python train.py --model="multi-label audio tagger" --dataset="short made-up English sentences, spoken by a formant synthesiser in many voices" --n_mels=64 --depths=[2, 2, 6, 2] --kernel_size=3 --eps=1e-08 --max_grad_norm=3.0 --max_steps=7600
Rows from block 8 of a small multi-label audio tagger, named by matrix and row number. Rows with one number belong to one channel. Each number is 200 + 20 x the weight over its row's rms, rounded and kept within 0 to 999. All counts start at 0.
After each channel's rows are labels from the 100 clips, of 14848, where the channel reaches its highest value: "strongest on" is what is common among them. Only what is clearly more common there than usual is listed. The data: short made-up English sentences, spoken by a formant synthesiser in many voices.
# convs0: first 3x3 conv (model.blocks.8.convs.0.weight, 144x144x3x3, each kernel summed), inputs 72-143
# convs1: second 3x3 conv (model.blocks.8.convs.1.weight, 144x144x3x3, transposed, each kernel summed), outputs 72-143

convs0.142,189,207,211,157,203,171,180,175,190,224,210,150,180,209,219,187,244,210,217,174,197,173,218,201,178,199,183,222,196,212,229,207,199,188,245,210,178,183,201,197,202,207,172,205,180,209,195,204,178,177,177,221,216,173,172,210,197,192,221,174,204,179,199,182,237,204,178,195,187,225,197,182
convs1.142,195,213,198,200,206,150,220,228,200,194,225,201,222,223,165,221,203,218,203,195,199,207,201,237,222,185,211,249,204,207,178,207,197,195,176,185,193,173,192,188,232,182,251,216,181,195,227,201,211,212,227,179,202,204,171,194,258,167,188,218,170,188,176,156,208,207,204,182,182,206,200,230
strongest on: /n/; /s/; /dʒ/; /eɪ/

convs0.70,214,205,215,209,195,193,201,166,182,182,210,222,231,186,170,179,214,185,154,207,246,203,218,194,165,212,208,242,195,214,209,196,196,240,150,170,207,217,215,187,215,197,185,239,212,213,203,189,178,209,180,191,188,202,183,186,181,181,206,184,204,213,205,187,198,203,209,203,209,186,223,183
convs1.70,195,209,199,187,194,211,203,187,206,227,190,188,187,200,213,176,172,162,180,175,202,192,189,180,225,187,173,204,179,178,219,204,198,181,185,179,202,224,196,203,197,195,166,214,212,180,171,194,157,209,209,166,195,183,212,187,187,195,222,209,207,173,213,194,193,174,186,190,177,176,178,178
strongest on: /ɝ/; /p/; /tʃ/; "picture"

convs0.112,180,205,190,155,199,210,194,210,210,202,187,213,193,173,205,164,207,214,195,222,189,192,193,202,248,182,238,195,214,192,167,171,210,197,202,207,179,176,193,199,211,200,186,234,234,213,180,182,185,223,196,171,181,198,172,181,188,190,212,192,204,184,198,184,186,228,198,200,205,208,198,224
convs1.112,168,230,212,160,185,185,163,208,203,147,198,199,181,200,179,190,208,165,200,190,179,168,179,189,200,201,199,147,183,206,189,157,151,222,176,170,184,220,188,204,229,212,195,180,188,190,235,198,197,204,210,192,184,208,173,185,211,196,192,186,176,191,159,194,218,226,200,180,181,179,219,184
strongest on: /s/; /aʊ/; "mouse"; "house"

convs0.18,163,201,209,172,200,190,192,217,180,186,191,181,172,196,200,200,186,217,195,187,164,186,201,210,189,183,193,214,186,173,210,193,161,203,177,201,182,231,155,226,186,190,182,179,179,220,180,204,214,189,208,205,205,197,175,203,209,194,190,190,195,202,201,176,191,219,173,205,201,219,195,195
convs1.18,236,223,203,180,197,182,191,184,208,223,200,202,203,194,217,178,201,192,173,175,167,171,173,186,223,196,195,221,175,202,181,223,165,193,172,179,168,183,216,187,205,213,195,177,211,193,205,217,184,174,210,227,217,222,179,197,217,224,212,211,193,172,194,182,204,174,190,183,206,210,182,181
strongest on: /ɝ/; /s/; /v/; /tʃ/

convs0.62,200,181,199,202,165,222,179,212,200,205,232,247,215,195,204,221,189,166,203,164,205,182,199,199,220,233,172,183,189,179,192,238,211,221,176,184,233,198,164,172,199,202,150,220,199,204,189,213,173,203,200,199,214,185,174,215,180,171,178,173,131,192,200,202,206,192,194,237,191,187,196,199
convs1.62,169,168,168,198,175,154,155,209,183,215,206,197,191,206,184,178,213,153,148,132,205,178,199,190,226,199,187,187,211,198,182,163,198,185,187,206,210,171,211,177,177,185,201,188,197,200,169,188,178,180,154,189,192,188,168,201,187,209,190,205,191,179,221,190,186,201,200,190,194,187,210,169
strongest on: /s/

convs0.102,179,189,212,223,160,192,185,184,221,191,214,213,178,189,169,201,200,146,154,232,192,185,191,195,179,199,201,191,210,211,190,200,185,183,142,199,197,214,193,169,218,183,169,242,210,212,221,196,183,194,184,205,217,180,157,206,195,175,191,186,190,206,200,180,193,192,199,187,219,184,150,230
convs1.102,182,177,189,215,183,189,182,196,172,207,187,187,198,179,179,174,190,179,176,160,201,205,176,188,211,200,191,163,201,175,173,193,222,173,187,198,167,187,179,201,198,152,198,201,180,227,222,175,140,150,179,183,205,177,206,203,195,212,195,184,181,195,190,178,197,223,194,198,197,173,237,177
strongest on: /s/; /d/; /eɪ/; "stayed"

convs0.126,202,168,207,205,186,170,195,185,208,196,205,192,210,210,217,221,221,209,219,196,172,182,216,181,129,171,178,179,213,190,187,192,168,190,213,156,207,185,189,203,220,186,196,191,178,181,216,167,170,223,187,170,197,165,185,188,130,208,197,221,201,191,194,205,175,204,209,195,215,169,201,193
convs1.126,191,224,172,176,206,213,174,171,203,202,189,211,154,198,197,206,191,206,194,210,208,237,187,198,192,192,220,190,206,199,198,182,180,196,221,154,212,188,178,199,197,219,188,227,178,229,204,214,223,207,194,222,163,186,212,194,186,173,205,160,187,175,185,173,214,174,192,200,169,212,173,213
strongest on: /k/; /n/; /ɔɪ/; "coin"

convs0.92,221,195,194,230,189,206,190,204,178,209,178,197,181,212,198,201,190,220,152,190,205,195,225,191,205,204,212,234,199,237,167,196,201,208,157,180,211,196,200,136,175,209,210,203,184,191,215,202,235,235,201,200,199,191,170,182,210,195,195,208,207,236,243,172,217,181,194,213,203,142,192,218
convs1.92,184,191,127,178,198,152,189,162,207,214,197,209,204,212,166,229,180,185,197,180,145,190,162,191,187,176,186,162,205,195,193,206,205,187,194,207,191,204,176,192,203,182,170,162,207,190,199,190,192,172,169,177,175,180,184,176,194,205,205,195,197,191,177,180,185,200,172,184,177,180,183,162
strongest on: /n/; /m/; /ɑ/; /k/

convs0.42,198,193,196,191,194,196,156,197,220,192,224,210,180,170,217,194,180,160,171,224,223,198,184,172,195,197,189,191,199,170,222,243,205,213,153,221,217,196,231,157,223,211,265,171,205,216,191,211,200,174,194,177,201,194,167,220,204,190,227,188,200,195,165,180,205,168,218,206,208,166,195,179
convs1.42,204,208,181,209,205,197,195,215,179,212,183,218,230,186,197,163,175,167,200,182,188,196,157,187,179,229,185,181,152,209,212,204,213,171,163,222,189,165,169,177,178,162,198,219,190,192,198,168,171,192,185,212,168,171,182,219,200,199,181,188,167,208,209,191,170,205,218,199,184,186,200,181
strongest on: /d/; /ʌ/; "under"; number of words: 8

convs0.130,208,195,154,198,188,194,232,209,197,202,205,179,186,203,255,178,205,188,224,160,152,202,189,195,199,186,206,199,200,194,190,180,213,192,195,173,214,194,213,202,193,177,207,185,199,193,193,180,169,204,188,195,210,189,174,160,199,207,210,215,187,215,188,203,191,213,210,162,155,181,201,164
convs1.130,200,162,165,205,176,208,206,213,234,193,204,212,205,195,191,191,201,199,209,185,170,199,165,182,207,175,164,178,194,241,218,170,154,196,171,178,200,181,188,198,166,171,194,220,226,167,221,190,200,197,175,201,182,193,219,187,195,209,215,184,186,178,172,202,183,198,223,194,189,179,191,212
strongest on: /k/; sentence kind: request; "take"; "please"

convs0.44,223,168,211,207,195,163,219,196,189,207,197,196,183,166,191,138,206,214,187,183,197,200,220,220,178,230,208,228,187,194,206,199,153,183,217,160,197,174,170,207,200,226,200,188,231,199,218,234,209,200,202,191,194,192,212,173,210,200,183,187,180,232,212,210,219,208,195,213,222,223,230,205
convs1.44,202,177,203,203,200,205,215,211,203,181,162,196,214,199,216,217,178,195,217,201,203,215,190,182,214,179,226,198,195,203,163,205,187,185,199,182,172,193,196,190,201,194,184,180,214,173,156,217,164,156,209,205,170,167,198,211,167,207,208,214,228,162,181,201,171,167,180,194,181,199,200,191
strongest on: /ɔ/; /m/; "small"; "warm"

convs0.37,215,171,152,196,172,165,195,182,174,184,199,185,200,186,224,182,182,209,201,192,217,209,213,173,174,200,213,183,198,186,211,200,189,177,170,210,190,165,196,180,182,215,233,175,176,223,211,201,204,181,198,195,174,175,188,203,190,185,190,194,212,174,172,199,208,193,187,175,201,181,210,207
convs1.37,185,204,216,170,191,198,165,204,223,189,202,198,158,169,210,161,176,214,241,183,249,238,207,203,227,218,193,202,197,183,195,222,215,206,169,208,203,159,235,129,172,193,202,195,201,201,211,194,201,180,218,186,203,203,190,190,212,222,155,211,173,181,206,182,194,193,171,207,206,182,188,173
strongest on: /n/; /b/; "behind"; "beyond"

convs0.105,175,206,178,169,201,201,207,209,200,193,217,223,180,200,185,215,224,171,194,195,182,209,200,181,217,163,213,234,157,192,251,205,168,214,195,205,167,213,202,179,193,205,222,204,197,199,177,189,191,188,216,233,221,232,158,178,210,200,187,209,194,169,221,167,185,192,192,188,191,177,190,165
convs1.105,199,178,171,179,220,184,225,219,209,240,188,231,165,190,238,208,170,193,199,185,192,178,208,197,222,173,201,193,201,203,209,184,221,195,180,175,167,178,191,224,179,182,200,190,220,186,221,186,213,208,211,173,202,156,215,193,210,231,200,169,192,184,188,175,218,202,198,198,200,185,192,165
strongest on: /ɝ/; clipping; /aʊ/; "our"

convs0.77,169,190,206,213,227,176,197,206,173,192,228,203,205,213,211,178,174,176,168,165,179,193,219,205,198,178,176,205,173,199,183,189,182,197,168,182,197,168,199,155,211,166,186,220,197,230,196,220,187,179,163,182,199,206,138,210,191,179,223,193,201,184,204,194,182,202,177,146,166,188,228,213
convs1.77,200,173,195,177,210,171,199,194,178,184,167,198,199,220,164,211,176,195,205,175,202,226,195,200,219,168,206,210,203,209,206,223,205,205,192,189,190,208,190,215,195,211,187,149,205,201,185,175,188,185,216,214,191,173,180,190,204,187,179,179,208,186,203,195,200,176,234,214,218,201,163,206
strongest on: /d/; /oʊ/; /ɝ/; /tʃ/

convs0.35,192,204,175,207,163,177,195,177,195,155,222,201,199,196,184,166,203,207,212,145,194,186,205,211,190,219,186,195,192,210,164,173,210,193,199,191,217,204,192,193,195,200,218,188,168,191,198,137,202,215,168,206,211,187,182,223,185,207,185,201,208,203,188,198,184,206,194,191,229,196,196,159
convs1.35,190,238,237,221,211,229,184,205,171,191,199,212,203,219,188,189,166,198,193,252,186,175,229,189,229,241,181,232,181,230,197,190,205,211,208,219,208,201,215,177,203,198,162,213,195,189,202,198,180,178,234,197,211,204,202,208,218,219,227,196,199,212,245,172,210,180,225,170,202,202,207,177
strongest on: /n/; /p/; "painted"; "beyond"

convs0.135,189,222,210,196,187,221,203,167,183,178,212,216,176,178,187,191,215,178,193,163,189,178,228,219,196,187,199,179,172,201,152,192,186,193,228,201,194,184,218,181,211,203,165,169,184,231,217,164,213,196,198,176,189,193,216,213,198,185,213,217,195,183,191,174,230,173,204,224,223,218,196,193
convs1.135,188,214,178,168,203,199,205,215,207,201,184,178,166,189,204,185,223,187,182,178,222,194,195,213,205,178,195,191,177,235,163,164,177,229,206,163,190,174,215,173,193,182,199,223,210,184,153,204,169,179,206,187,184,192,188,232,174,184,202,202,202,173,202,181,215,188,186,184,189,187,175,200
strongest on: /n/; /s/; /eɪ/; "strange"

convs0.47,192,197,243,193,196,197,207,181,215,213,243,199,185,202,184,197,225,197,163,189,198,162,202,201,156,183,193,189,176,185,223,173,186,186,171,185,183,199,188,167,194,164,203,185,156,187,206,178,188,197,211,177,181,193,186,167,210,203,209,201,220,168,206,163,177,188,182,172,198,200,190,191
convs1.47,168,207,203,245,196,192,219,201,180,222,207,200,172,197,201,184,188,223,185,221,238,180,178,181,176,182,189,200,205,226,188,218,165,227,256,211,212,194,190,204,216,197,237,193,193,216,190,179,198,196,189,209,184,219,189,212,254,189,184,154,194,200,201,192,216,201,195,218,215,208,209,206
strongest on: /s/; /ə/; /ɔ/; "forest"

convs0.83,196,190,220,171,190,183,224,199,168,216,169,195,174,165,209,218,202,190,216,181,191,188,161,188,123,184,221,210,182,187,199,169,199,165,227,174,203,209,204,206,191,202,201,222,195,205,180,165,210,201,191,187,168,175,184,191,178,187,188,215,200,200,161,196,190,162,220,196,198,151,178,219
convs1.83,192,203,150,215,215,227,193,214,199,208,226,166,196,171,181,185,194,186,174,192,173,240,210,171,183,222,172,188,216,219,160,196,203,202,194,190,222,194,166,188,226,178,185,213,177,149,182,216,172,182,185,180,173,175,190,195,209,215,185,168,187,180,195,198,190,213,228,186,201,194,205,207
strongest on: /ɔ/; "that"; "horse"

convs0.95,156,166,231,202,199,188,219,206,171,134,197,153,186,210,163,171,193,204,191,189,169,178,173,190,206,182,215,197,214,198,196,227,181,181,171,178,231,205,184,182,190,204,186,216,186,211,181,225,214,187,216,167,202,223,175,180,200,191,185,196,229,197,197,204,199,207,202,181,208,212,171,182
convs1.95,208,207,211,181,212,189,188,204,203,231,193,185,177,220,188,221,181,183,206,209,177,200,159,209,204,198,215,186,214,191,178,174,225,197,231,220,200,234,187,214,206,192,217,191,192,179,219,228,199,199,185,204,168,149,221,156,218,192,200,174,159,188,173,198,214,187,197,197,170,223,182,188
strongest on: /n/; /ð/; /ɔɪ/; "that"

convs0.3,189,198,219,170,181,200,147,192,198,195,229,192,211,195,189,198,179,208,196,195,167,174,195,174,172,205,224,171,192,192,198,183,208,220,188,222,209,168,216,191,188,177,190,159,214,205,218,204,174,237,224,167,210,203,178,199,196,198,191,236,198,191,202,193,177,206,166,166,155,205,193,173
convs1.3,217,186,188,189,166,172,194,185,220,221,208,220,194,169,223,168,202,187,203,192,180,188,201,201,263,230,171,186,172,217,182,180,187,217,184,223,175,194,182,201,204,178,204,220,185,212,199,185,180,203,208,195,189,203,192,241,185,206,207,156,174,167,195,180,202,188,200,238,194,186,209,179
strongest on: /k/; /aɪ/; "quiet"; "cold"